From a checkpoint of a small CTC image transcriber: 3.38M parameters, depths [2, 4, 2].
Rows from block 4 of a small CTC image transcriber, named by matrix and row number. Rows with one number belong to one channel. Each number is 200 + 40 x the weight over its row's rms, rounded and kept within 0 to 999. All counts start at 0.
After each channel's rows are labels from the 100 images, of 14848, where the channel reaches its highest value: "top examples" is what is common among them. Only what is clearly more common there than usual is listed. The data: short English words printed on busy colour backdrops.
# convs0: first 3x3 conv (model.blocks.4.convs.0.weight, 128x128x3x3, standardized in use, each kernel summed), inputs 0-63
# convs1: second 3x3 conv (model.blocks.4.convs.1.weight, 128x128x3x3, standardized in use, transposed, each kernel summed), outputs 0-63

convs0.26,201,94,243,205,233,134,237,211,149,145,216,282,269,160,204,216,216,232,151,220,212,205,166,265,178,172,257,247,181,131,159,316,206,185,203,209,164,151,206,235,253,247,229,166,198,166,229,225,197,267,211,182,245,155,203,183,142,171,180,224,221,150,193,198
convs1.26,196,116,247,289,162,286,127,192,194,267,201,156,192,188,139,198,199,259,175,212,247,210,168,206,195,120,228,205,198,205,273,217,196,163,237,305,244,193,162,165,300,196,166,193,143,232,191,187,187,171,221,246,206,282,269,172,302,203,225,211,169,251,157,157
top examples: the letter e; red ink; the letter g

convs0.80,176,211,256,206,184,185,179,202,181,233,226,224,263,129,204,226,222,200,231,216,261,148,192,289,239,241,131,218,252,209,211,208,237,264,252,206,158,145,161,198,264,181,204,289,269,180,156,180,126,205,236,130,262,160,198,167,192,207,230,221,155,216,170,196
convs1.80,190,220,222,225,220,181,202,174,227,269,210,202,149,199,134,185,197,155,114,153,235,231,240,234,165,254,235,190,148,167,188,165,242,252,199,196,213,202,229,217,246,177,157,193,247,160,207,218,263,131,221,181,110,208,206,224,258,191,201,136,184,213,233,154
top examples: capitals; the letter a; red ink; the letter m

convs0.69,175,184,265,242,241,148,215,203,298,217,174,274,228,170,161,223,285,244,113,217,280,255,216,183,176,215,256,221,177,163,179,212,233,241,183,228,168,153,259,176,241,257,230,287,249,179,203,180,191,206,206,163,196,183,199,163,136,278,199,201,178,194,175,218
convs1.69,194,176,203,194,168,243,178,223,271,134,229,156,178,194,169,216,156,228,293,219,188,205,136,192,226,133,188,209,234,175,174,219,183,211,163,221,263,192,173,210,277,232,131,175,256,209,227,140,226,188,190,212,117,177,201,245,183,148,206,186,198,242,171,194
top examples: the letter s; red ink; the letter t

convs0.9,214,219,203,149,237,216,105,212,213,237,230,239,270,171,196,231,155,234,180,204,261,201,116,161,217,174,222,217,182,160,148,260,267,238,177,248,144,246,221,146,179,178,228,204,203,197,245,174,232,198,228,200,175,202,152,162,214,211,222,224,288,224,105,218
convs1.9,238,235,198,206,158,162,225,232,262,268,251,215,195,169,141,208,238,253,242,123,246,187,149,233,185,131,200,177,183,153,204,216,172,201,190,236,188,247,150,182,168,188,240,184,184,159,276,158,273,271,163,201,153,198,251,253,170,209,166,173,194,215,222,230
top examples: the letter s; red ink

convs0.71,194,145,218,200,208,201,100,143,116,166,196,188,266,157,186,212,231,238,240,192,240,185,181,270,225,175,90,257,227,213,215,197,218,185,185,232,156,138,194,236,168,252,168,238,223,151,159,232,205,166,267,227,247,252,136,279,118,205,212,121,160,172,224,203
convs1.71,170,207,226,220,170,203,203,135,158,146,182,191,200,206,180,159,202,182,188,178,245,166,216,219,73,274,225,205,144,114,240,185,199,176,246,172,242,157,226,230,168,201,135,236,211,187,188,208,168,231,176,174,145,174,152,183,153,245,222,181,226,183,234,205
top examples: capitals; red ink; the letter k

convs0.54,222,147,229,194,139,205,205,190,195,181,214,165,164,166,147,163,185,220,136,179,170,182,174,253,239,207,214,298,208,282,165,226,168,198,163,293,224,199,209,259,145,154,138,202,194,197,220,211,173,163,165,198,164,273,144,235,234,270,171,195,177,161,183,214
convs1.54,226,214,232,222,256,219,234,209,162,194,161,198,292,218,161,161,250,279,281,152,255,174,177,187,178,148,232,195,144,162,244,218,180,142,143,289,178,169,251,236,215,155,240,155,177,191,114,223,202,153,214,216,226,172,216,242,202,148,177,185,178,226,257,159
top examples: the letter e; red ink; the letter v

convs0.76,271,131,186,181,222,213,158,245,234,168,160,186,190,198,177,244,194,165,191,179,192,208,174,231,124,137,276,222,227,243,187,201,177,146,244,273,172,130,269,209,110,242,197,203,198,171,138,155,197,218,196,143,224,188,181,191,117,213,183,224,198,154,206,211
convs1.76,201,130,207,219,174,270,183,140,192,246,204,193,114,143,217,197,232,170,178,307,145,190,163,204,232,204,197,204,229,238,151,207,233,125,199,239,181,230,147,150,234,169,168,228,178,191,185,189,207,222,184,213,125,213,189,140,269,179,142,151,144,162,191,191
top examples: the letter k; red ink

convs0.18,104,191,215,212,233,229,237,160,149,170,188,238,269,177,259,138,240,235,150,159,188,202,184,232,216,216,235,214,213,238,223,246,196,169,201,190,280,229,173,234,154,163,216,111,173,226,141,224,110,195,230,176,184,176,236,206,224,176,164,191,218,222,213,200
convs1.18,136,169,132,226,184,216,249,159,150,209,231,219,201,232,223,196,157,180,266,178,229,172,232,165,160,204,169,112,180,225,219,188,225,182,162,206,182,186,195,208,236,167,225,196,269,209,174,197,258,238,190,185,249,250,261,234,120,261,115,258,161,215,95,172
top examples: the letter o; red ink

convs0.17,215,121,218,167,185,193,217,150,135,158,250,193,168,132,241,214,246,154,202,206,167,220,213,223,304,203,159,198,122,274,152,260,198,214,161,159,293,194,220,258,172,177,188,282,284,202,185,191,181,189,256,189,243,240,177,246,139,212,273,138,192,270,247,210
convs1.17,157,184,252,233,241,222,233,125,133,251,191,208,195,184,200,144,210,204,208,178,282,202,195,163,178,200,203,111,239,151,299,199,186,162,217,224,198,173,194,273,216,131,243,196,209,197,171,212,151,219,165,298,153,245,208,236,187,233,215,133,261,202,223,157
top examples: red ink; the letter o; the letter p

convs0.50,184,124,204,201,234,198,197,260,103,211,132,217,263,210,174,171,260,169,174,197,191,248,209,199,257,227,233,225,117,179,216,232,165,210,162,190,267,198,223,186,158,204,233,195,208,179,178,227,218,177,189,174,250,224,247,205,240,221,229,179,167,214,224,241
convs1.50,216,217,231,175,206,210,210,190,122,265,187,177,166,199,160,149,144,201,201,192,221,184,240,179,196,265,150,191,213,147,145,232,220,212,190,137,87,209,223,218,279,177,211,164,246,191,248,137,226,205,174,150,230,217,214,239,227,180,227,157,170,185,195,178
top examples: the letter o; red ink

convs0.53,169,232,221,109,208,224,271,244,173,215,199,253,185,150,144,172,231,188,202,203,188,159,198,214,172,249,192,251,197,181,236,187,189,142,217,150,167,243,253,190,219,287,191,227,213,171,235,244,220,166,225,227,269,180,164,157,169,235,250,137,242,235,254,198
convs1.53,192,226,277,193,198,241,199,244,152,138,151,151,146,216,165,175,190,149,224,175,176,132,210,179,182,228,194,255,221,176,162,190,161,186,213,101,206,180,192,183,188,246,193,116,242,206,238,261,187,206,179,246,228,198,145,252,216,192,270,212,209,189,200,201
top examples: the letter n; red ink; yellow ink

convs0.83,212,316,247,214,224,202,131,211,160,202,223,164,258,165,244,167,247,166,145,220,179,226,91,221,225,186,206,161,239,144,178,239,267,255,239,243,226,148,198,270,190,218,206,198,203,255,252,200,212,191,151,185,213,199,171,198,187,234,188,188,130,211,227,207
convs1.83,299,289,125,150,204,210,251,230,225,237,164,211,316,160,322,185,195,234,180,233,222,218,202,186,258,198,277,221,151,228,239,151,184,262,161,177,190,219,254,173,203,188,239,208,244,205,166,183,167,217,219,218,170,179,221,187,107,274,207,209,181,227,164,188
top examples: sans-serif; the letter i; red ink

convs0.19,210,152,216,178,162,195,225,120,256,173,218,206,182,250,223,210,154,186,231,203,252,176,123,224,168,209,114,294,208,182,230,165,219,186,129,219,177,166,195,163,140,204,252,180,181,230,258,97,146,177,273,188,200,164,186,244,241,194,193,256,232,221,209,166
convs1.19,156,224,184,183,177,196,221,160,241,149,205,205,181,218,221,177,203,191,181,215,133,299,275,182,166,222,238,207,175,157,137,158,200,247,206,146,284,207,263,207,191,236,183,163,198,213,257,228,179,162,214,135,220,203,257,195,230,192,238,258,192,209,201,160
top examples: the letter a; red ink

convs0.112,227,147,194,112,277,245,198,143,163,181,159,251,284,133,168,159,239,197,175,164,266,286,191,216,317,216,192,255,198,278,186,208,190,227,167,210,234,155,211,270,210,253,165,230,253,142,142,198,210,197,232,188,199,242,202,173,225,267,213,167,174,210,176,161
convs1.112,212,222,249,286,178,211,219,163,161,223,146,192,139,224,142,130,207,175,189,149,187,147,166,146,150,177,269,206,94,186,223,229,240,189,221,159,146,162,221,246,240,195,188,178,156,144,197,199,228,143,131,237,218,186,255,304,201,222,237,192,281,184,216,176
top examples: red ink

convs0.109,139,198,219,246,181,211,201,209,193,127,291,299,136,161,287,177,168,204,142,212,183,192,215,200,208,202,204,250,113,179,144,181,260,231,181,178,219,194,172,167,150,224,275,158,226,208,206,176,235,230,151,266,153,212,247,169,198,156,235,256,169,211,238,207
convs1.109,142,189,251,160,242,150,199,241,231,219,233,150,268,197,297,166,183,258,140,345,211,191,144,189,225,233,191,232,251,355,218,208,162,171,219,254,252,220,177,179,130,166,213,235,195,215,160,168,132,190,214,245,164,180,212,180,205,209,170,201,206,164,237,186
top examples: the letter d; red ink

convs0.6,175,115,192,220,187,192,190,118,212,199,173,230,163,161,296,162,221,151,201,181,235,151,189,192,257,239,106,213,161,259,147,155,191,221,193,201,139,184,201,162,164,234,122,189,237,255,181,157,239,202,223,143,227,184,153,165,222,181,261,272,182,218,182,182
convs1.6,232,215,234,207,203,197,221,173,209,168,168,216,226,197,259,199,215,208,151,174,194,301,167,225,185,209,245,222,180,199,195,138,201,232,223,145,283,189,254,204,157,213,250,149,218,179,286,261,150,204,213,212,148,203,175,191,159,273,240,269,234,218,197,204
top examples: the letter r; capitals; red ink

convs0.64,169,191,205,221,206,156,260,261,155,159,166,234,188,216,251,195,214,243,136,134,231,160,162,113,210,218,246,227,166,189,224,158,193,203,99,229,236,172,222,239,156,192,232,172,205,137,208,241,286,187,219,149,197,232,198,129,212,209,195,169,168,172,140,209
convs1.64,180,139,175,146,252,218,251,222,117,237,219,220,199,191,232,195,195,219,142,183,149,228,195,214,219,179,154,177,188,193,221,237,189,186,181,208,167,247,163,224,193,177,153,186,148,122,206,173,215,262,168,241,247,238,228,222,144,198,205,103,279,192,171,210
top examples: the letter o; red ink; the letter k

convs0.57,230,233,238,297,186,208,176,250,233,225,208,182,219,215,219,194,192,123,185,238,237,212,223,221,201,134,188,207,225,167,229,199,241,226,106,208,218,213,220,199,113,227,224,210,273,238,209,229,166,148,184,137,209,273,247,211,138,211,226,161,145,213,190,217
convs1.57,172,265,145,162,178,182,172,189,251,197,179,212,290,215,210,169,176,272,146,155,264,229,211,196,238,279,235,219,171,215,251,176,142,321,181,196,200,180,261,207,187,250,167,184,180,253,207,247,187,159,312,208,228,186,247,183,146,192,205,246,191,187,209,140
top examples: the letter r; the letter i; red ink

convs0.59,178,148,186,184,148,184,157,116,267,158,277,199,210,225,257,245,177,160,282,204,206,141,169,335,200,199,156,214,252,195,194,213,196,122,228,207,196,190,227,213,118,196,194,127,179,189,247,188,222,198,264,174,181,177,133,176,151,230,189,240,180,224,205,179
convs1.59,174,190,194,240,207,183,213,154,236,133,211,206,219,209,231,173,240,195,143,172,162,284,230,160,196,224,215,199,213,171,201,145,205,214,219,122,275,164,231,244,218,164,203,185,249,181,273,268,201,219,201,200,244,251,212,190,200,269,212,329,256,185,177,162
top examples: the letter a; capitals; bold; red ink

convs0.10,229,130,217,217,199,170,263,140,180,193,183,183,217,206,187,147,272,264,119,269,251,257,179,194,234,191,167,222,157,123,174,262,294,175,207,233,276,185,181,187,196,226,264,103,194,154,227,149,195,183,191,192,204,185,280,147,186,183,200,223,171,189,113,237
convs1.10,152,154,147,158,167,233,224,233,250,209,296,197,160,194,180,211,111,187,194,213,168,125,150,261,203,217,217,196,205,260,170,229,228,161,180,307,185,170,211,174,283,165,181,216,197,133,158,259,276,209,239,221,185,203,202,235,175,155,191,129,159,138,187,240
top examples: the letter s; red ink; the letter g

convs0.104,238,163,197,181,151,265,205,218,173,180,183,137,199,128,138,166,145,157,196,198,187,233,246,210,203,191,214,254,247,252,221,167,238,145,198,168,143,168,185,218,189,218,163,259,214,222,174,231,188,187,223,250,256,209,195,263,151,209,208,150,202,192,249,149
convs1.104,131,226,150,198,210,165,165,177,214,210,192,248,172,239,132,230,183,149,259,180,189,179,199,216,186,224,204,200,153,193,175,189,204,172,145,217,207,234,177,192,184,275,215,175,170,227,174,189,227,191,266,159,187,136,241,188,146,222,184,220,167,162,238,194
top examples: capitals; the letter n; red ink

convs0.38,250,212,140,204,194,215,186,204,216,180,217,174,219,203,166,188,110,243,117,213,175,303,223,113,189,219,263,183,216,211,173,203,195,222,209,178,149,275,212,190,208,243,206,219,151,191,242,161,228,271,215,228,160,201,172,171,287,161,179,192,204,204,215,227
convs1.38,171,176,180,241,215,192,165,195,207,183,210,231,173,229,126,195,231,224,264,154,175,151,170,212,151,160,142,164,178,206,129,185,197,186,242,148,255,153,174,275,202,229,150,266,237,179,201,216,223,253,231,175,185,200,153,219,166,195,161,177,279,170,202,307
top examples: the letter e; red ink

convs0.62,190,165,201,229,167,208,191,225,262,255,201,201,277,190,160,184,168,166,161,137,233,161,237,199,207,232,218,165,152,213,220,191,282,202,145,219,183,216,163,159,196,189,155,364,216,245,223,187,276,224,232,88,221,194,198,181,214,275,160,197,166,218,269,217
convs1.62,217,189,125,197,248,216,220,244,205,180,185,277,169,152,210,268,258,191,232,177,202,167,272,219,205,132,165,210,228,156,266,200,153,270,200,210,176,213,222,151,192,196,209,205,214,242,183,213,190,171,257,155,191,235,267,206,223,129,202,194,138,204,280,181
top examples: the letter m; red ink

convs0.2,147,196,213,168,147,211,224,110,228,160,189,229,204,191,141,193,232,241,187,140,246,120,232,248,190,125,208,206,165,221,176,149,200,222,208,216,128,223,162,166,193,210,267,193,130,177,203,150,158,124,240,232,233,181,250,216,219,245,239,235,302,180,175,188
convs1.2,167,204,207,256,208,253,211,89,175,239,231,182,151,204,209,154,226,153,125,187,206,228,183,229,155,154,240,194,194,219,174,253,215,248,196,215,236,240,190,230,232,173,302,163,149,171,213,217,239,194,165,212,181,208,199,284,226,202,192,175,214,247,290,202
top examples: capitals; the letter m; red ink

convs0.82,231,181,156,236,123,180,228,260,234,271,226,186,215,209,166,200,149,185,265,214,191,185,259,232,209,125,241,127,191,195,248,156,157,159,212,202,266,234,176,109,227,198,203,216,211,198,280,223,158,211,190,259,244,228,220,215,225,187,225,203,171,247,189,203
convs1.82,169,214,185,210,215,200,151,168,196,128,199,186,200,197,192,195,280,223,241,163,184,223,317,202,240,219,152,198,219,206,181,172,251,169,185,145,242,99,209,208,190,211,170,250,226,238,224,137,198,205,177,177,212,205,223,186,157,223,184,270,246,177,140,172
top examples: the letter a; capitals; red ink

convs0.114,184,261,238,199,265,151,228,156,221,296,235,261,210,210,290,178,195,254,223,220,161,250,227,247,151,150,222,250,184,223,133,248,173,183,174,166,198,199,238,202,179,204,168,150,221,292,228,196,165,202,201,188,163,192,208,282,265,252,213,248,241,142,212,198
convs1.114,140,201,198,237,196,162,155,168,279,172,167,155,256,160,202,154,169,205,215,174,193,165,202,125,274,190,217,254,220,167,174,218,243,185,191,170,184,181,193,181,186,169,162,276,261,262,205,119,174,170,207,151,281,196,191,135,228,189,159,210,205,272,137,234
top examples: red ink; the letter b

convs0.33,185,245,248,197,216,246,176,185,230,290,215,221,248,174,221,203,176,207,263,197,274,247,172,282,181,181,98,263,245,233,182,176,213,257,231,193,160,122,164,237,221,227,237,246,229,233,171,206,139,163,187,184,289,258,195,259,215,206,202,175,232,181,205,212
convs1.33,192,188,241,261,186,211,212,123,172,226,193,188,209,188,169,190,287,203,141,127,241,238,205,154,132,264,190,188,135,167,280,172,223,229,269,202,219,171,229,148,227,164,135,239,211,250,228,185,131,186,220,226,149,207,136,167,240,227,253,184,173,191,234,189
top examples: the letter a; red ink

convs0.35,250,205,250,193,128,227,197,277,147,138,171,253,141,183,270,195,166,214,154,187,252,185,192,172,218,225,208,221,177,273,164,181,176,244,141,158,188,231,176,237,164,226,166,268,211,169,182,176,211,145,213,184,200,177,190,241,173,192,220,213,209,168,181,187
convs1.35,284,316,193,143,160,139,190,236,184,186,218,203,237,204,214,203,233,207,229,248,174,188,217,231,215,221,268,178,167,245,223,168,160,245,238,228,198,167,224,140,94,235,120,227,258,276,187,194,173,179,233,221,143,148,209,166,158,262,235,89,180,175,197,206
top examples: bold; red ink

convs0.31,190,172,139,180,247,177,178,134,216,253,228,179,281,205,152,183,173,230,170,123,299,210,157,145,162,240,200,225,196,232,192,150,214,182,203,274,230,180,169,199,150,144,230,241,231,199,270,105,171,213,181,192,112,170,253,205,157,239,191,159,159,244,180,208
convs1.31,198,211,201,168,225,235,192,151,233,124,190,228,163,204,144,194,216,160,230,149,88,276,216,207,201,186,263,294,122,144,171,189,252,199,207,160,221,152,201,206,225,245,204,223,297,151,200,191,246,176,197,183,227,224,173,197,209,164,210,254,255,189,189,203
top examples: the letter n; capitals; red ink

convs0.122,119,54,222,192,266,89,180,134,213,206,221,192,231,202,253,234,173,239,235,155,232,146,161,234,207,203,155,140,148,245,221,208,129,229,256,196,212,191,232,142,148,196,146,226,269,193,180,185,238,198,239,152,220,214,191,186,184,208,236,182,177,220,210,200
convs1.122,169,214,213,209,178,198,195,126,282,180,192,214,160,195,176,174,191,191,230,141,165,155,101,201,173,197,257,190,265,193,157,169,200,198,255,206,320,183,190,197,251,226,255,209,209,175,223,203,234,216,215,141,120,188,232,185,145,232,184,212,177,136,210,198
top examples: the letter r; red ink

convs0.95,238,153,188,177,214,230,201,168,236,151,217,164,244,120,95,243,197,278,131,296,218,285,168,117,182,220,306,192,196,181,176,232,239,141,221,132,192,160,228,234,186,280,203,189,187,189,188,178,249,269,236,219,289,144,186,167,193,192,139,184,198,168,212,253
convs1.95,228,243,119,157,207,179,207,206,190,208,246,236,131,199,184,272,183,179,248,216,198,171,221,324,203,166,152,99,162,210,220,192,161,161,186,182,146,185,167,184,239,225,175,284,101,118,196,165,250,233,222,218,247,176,207,203,177,266,161,166,170,139,140,265
top examples: the letter e; red ink

convs0.118,220,179,255,194,230,174,192,143,187,153,214,208,157,212,228,194,256,205,146,230,195,217,223,189,162,168,195,262,224,225,148,230,176,221,217,179,168,202,204,200,166,245,205,210,230,149,214,185,174,175,80,192,198,190,250,276,136,225,252,227,146,181,212,225
convs1.118,244,262,256,150,170,140,247,232,255,204,225,200,189,210,223,192,237,235,194,191,191,202,211,187,186,172,172,264,189,154,189,199,115,140,244,137,208,269,199,144,154,241,175,216,210,295,217,204,128,191,138,210,189,202,184,191,209,206,263,214,166,169,240,166
top examples: bold; red ink

convs0.8,174,157,199,237,233,179,194,224,198,175,177,236,282,180,217,164,177,185,289,267,276,203,256,253,250,209,285,240,185,171,235,193,185,96,172,123,185,176,151,138,246,228,146,227,262,181,132,213,179,159,192,198,213,176,212,209,231,211,248,155,235,230,169,162
convs1.8,229,287,198,271,223,173,188,206,233,198,176,234,207,220,186,162,160,146,198,95,215,176,213,216,182,134,201,250,113,170,229,223,192,205,175,189,188,203,235,207,187,237,213,165,203,107,130,147,257,209,211,172,187,175,230,264,186,165,196,268,174,213,233,207
top examples: the letter n; red ink

convs0.86,228,158,207,147,138,217,173,110,219,199,236,167,207,145,286,144,165,156,111,152,159,186,237,193,263,194,112,205,223,221,206,213,234,225,276,208,125,259,197,207,195,227,163,240,243,212,142,170,238,139,238,168,211,184,188,218,224,235,230,183,230,243,268,224
convs1.86,192,182,229,196,220,176,265,218,159,224,176,246,225,222,196,165,244,192,294,157,124,164,258,202,198,202,211,194,131,133,209,179,216,189,158,277,182,207,237,250,127,169,201,184,202,178,198,229,199,203,265,159,237,151,160,198,172,197,157,147,158,201,220,192
top examples: capitals; red ink

convs0.120,217,120,149,196,209,187,225,182,239,200,139,232,215,173,256,221,145,189,194,221,180,254,78,183,185,261,238,232,178,251,221,246,175,126,166,178,199,221,163,176,240,175,248,204,239,145,199,177,202,255,247,230,209,178,222,239,235,171,234,217,231,242,191,206
convs1.120,221,212,150,166,94,167,178,238,218,217,222,205,157,177,251,239,216,142,202,266,197,176,246,209,174,220,135,196,230,167,158,182,214,226,236,103,215,181,176,136,189,226,170,182,176,175,285,192,144,204,230,193,149,194,142,146,213,266,263,182,171,234,199,240
top examples: bold; red ink; the letter c

convs0.24,219,196,131,174,172,199,288,179,114,218,191,212,117,206,199,234,201,223,193,249,133,188,186,210,233,134,164,248,266,210,179,197,162,154,208,189,215,227,222,240,132,192,204,182,151,174,204,248,208,212,92,258,196,220,227,145,224,200,207,162,271,215,180,200
convs1.24,205,226,177,220,265,207,195,262,126,191,159,270,210,206,167,223,275,220,236,204,168,184,267,245,213,142,164,255,163,175,178,203,201,212,192,175,197,256,246,201,209,165,198,147,261,197,255,206,161,172,186,122,165,211,175,227,243,177,248,200,124,236,259,203
top examples: capitals; red ink; the letter d

convs0.41,236,244,228,227,158,169,227,219,264,310,207,250,191,145,204,174,215,177,157,160,217,211,226,160,274,239,230,143,125,194,192,259,201,280,275,184,127,280,242,225,270,185,184,221,202,261,240,171,244,194,147,191,243,162,137,168,223,243,167,205,214,205,199,247
convs1.41,175,210,243,253,226,194,213,200,150,223,155,174,166,223,155,146,216,187,160,181,243,228,283,150,175,213,274,132,201,190,202,179,223,270,227,136,260,181,216,251,184,227,236,219,256,239,193,202,221,206,177,234,137,251,217,228,244,239,168,243,239,259,108,180
top examples: the letter a; red ink

convs0.89,211,186,199,146,233,212,260,249,217,177,138,223,200,211,234,276,129,227,247,191,267,192,206,104,160,208,313,198,168,293,220,159,132,170,137,225,222,206,201,175,194,222,234,169,240,229,214,236,220,233,238,159,209,183,254,188,161,156,183,242,189,139,220,159
convs1.89,243,235,163,158,231,181,195,226,144,165,235,181,161,182,180,225,209,176,165,242,178,233,196,270,265,220,178,222,189,229,217,203,229,195,219,212,155,198,175,155,115,188,150,183,117,186,97,201,182,186,177,214,199,156,224,152,172,177,145,88,157,173,220,217
top examples: the letter k; red ink; the letter c

convs0.61,241,185,203,161,215,231,127,231,221,108,272,211,196,180,190,190,168,227,127,155,205,188,59,208,211,205,246,211,228,200,166,221,261,211,231,196,167,163,197,204,162,172,255,188,208,241,228,199,268,259,201,269,254,183,163,161,299,239,250,205,197,236,181,249
convs1.61,224,209,181,163,193,258,196,231,176,239,232,198,215,204,190,224,201,176,166,200,215,203,230,224,198,140,191,262,227,182,205,214,192,160,221,199,176,227,170,138,118,175,281,260,154,190,172,178,269,240,192,227,224,197,293,204,105,211,144,195,233,174,225,178
top examples: the letter r; capitals; red ink

convs0.101,265,181,117,177,188,217,206,217,217,244,253,241,134,189,210,208,177,243,183,204,226,240,234,192,191,119,267,192,192,166,192,197,227,196,254,166,176,267,189,199,145,157,218,126,192,166,206,169,246,312,237,205,214,177,238,218,252,191,157,156,240,172,110,227
convs1.101,105,164,217,221,183,252,181,151,236,237,277,180,175,186,185,210,139,119,198,218,135,189,197,223,189,224,171,175,205,231,118,211,220,164,170,238,224,218,110,209,238,172,136,229,174,119,233,242,232,246,186,202,184,184,124,188,168,221,157,200,238,180,190,227
top examples: the letter e; capitals; red ink

convs0.12,243,180,212,171,210,200,182,238,217,186,226,145,115,201,156,217,208,244,219,119,195,186,135,212,149,214,271,246,218,194,142,234,200,235,191,98,219,217,174,205,119,187,135,234,254,248,216,230,197,253,255,187,220,139,195,260,288,135,188,189,188,204,205,189
convs1.12,258,187,169,189,199,201,239,227,228,161,166,186,252,157,205,244,248,180,177,190,189,243,271,186,227,140,157,227,209,226,193,224,222,234,205,137,200,82,148,180,134,206,176,202,296,232,247,194,139,279,189,217,163,183,109,106,101,207,260,175,214,209,188,197
top examples: red ink

convs0.68,237,220,125,201,253,274,139,146,200,212,160,153,295,161,185,124,197,206,198,210,200,323,179,193,202,197,173,233,267,222,203,150,208,168,258,223,219,213,188,253,152,283,204,179,190,212,214,178,174,169,156,197,194,302,239,238,214,200,197,218,179,215,230,238
convs1.68,232,226,231,242,216,166,277,227,219,199,183,252,129,254,132,164,185,167,223,162,191,188,204,159,159,239,205,175,88,149,243,195,201,177,110,221,152,216,207,235,280,178,263,226,156,150,213,172,224,205,193,194,188,190,218,297,152,160,206,128,228,225,240,191
top examples: the letter n; capitals; red ink

convs0.7,231,208,208,227,186,221,224,256,200,212,209,211,275,285,197,173,162,158,209,193,199,177,181,181,231,186,125,196,186,226,226,137,177,182,153,154,221,213,221,198,149,196,206,140,218,170,214,155,244,207,193,221,271,220,219,176,286,85,232,165,253,215,203,195
convs1.7,165,90,201,203,230,196,176,160,215,235,187,134,263,189,226,202,259,187,172,194,250,173,181,131,225,205,155,140,284,158,182,242,192,151,204,221,141,257,180,224,195,142,214,191,207,299,198,206,216,226,209,189,271,263,187,203,167,225,165,253,235,188,181,214
top examples: the letter o; red ink

convs0.67,163,158,202,253,89,147,171,243,180,187,194,300,227,220,217,201,203,180,226,213,196,119,129,199,231,190,134,289,235,221,239,191,221,115,167,182,195,219,129,175,183,256,229,144,213,191,211,153,227,179,212,215,189,160,169,216,136,205,178,239,228,204,221,186
convs1.67,161,169,209,230,214,233,130,116,191,184,248,184,216,185,207,202,189,232,147,193,190,268,213,175,180,230,227,270,234,240,172,184,201,142,177,197,228,234,182,242,201,180,252,200,210,221,216,179,171,142,177,183,215,210,206,214,330,205,205,326,204,192,186,211
top examples: capitals; the letter a; red ink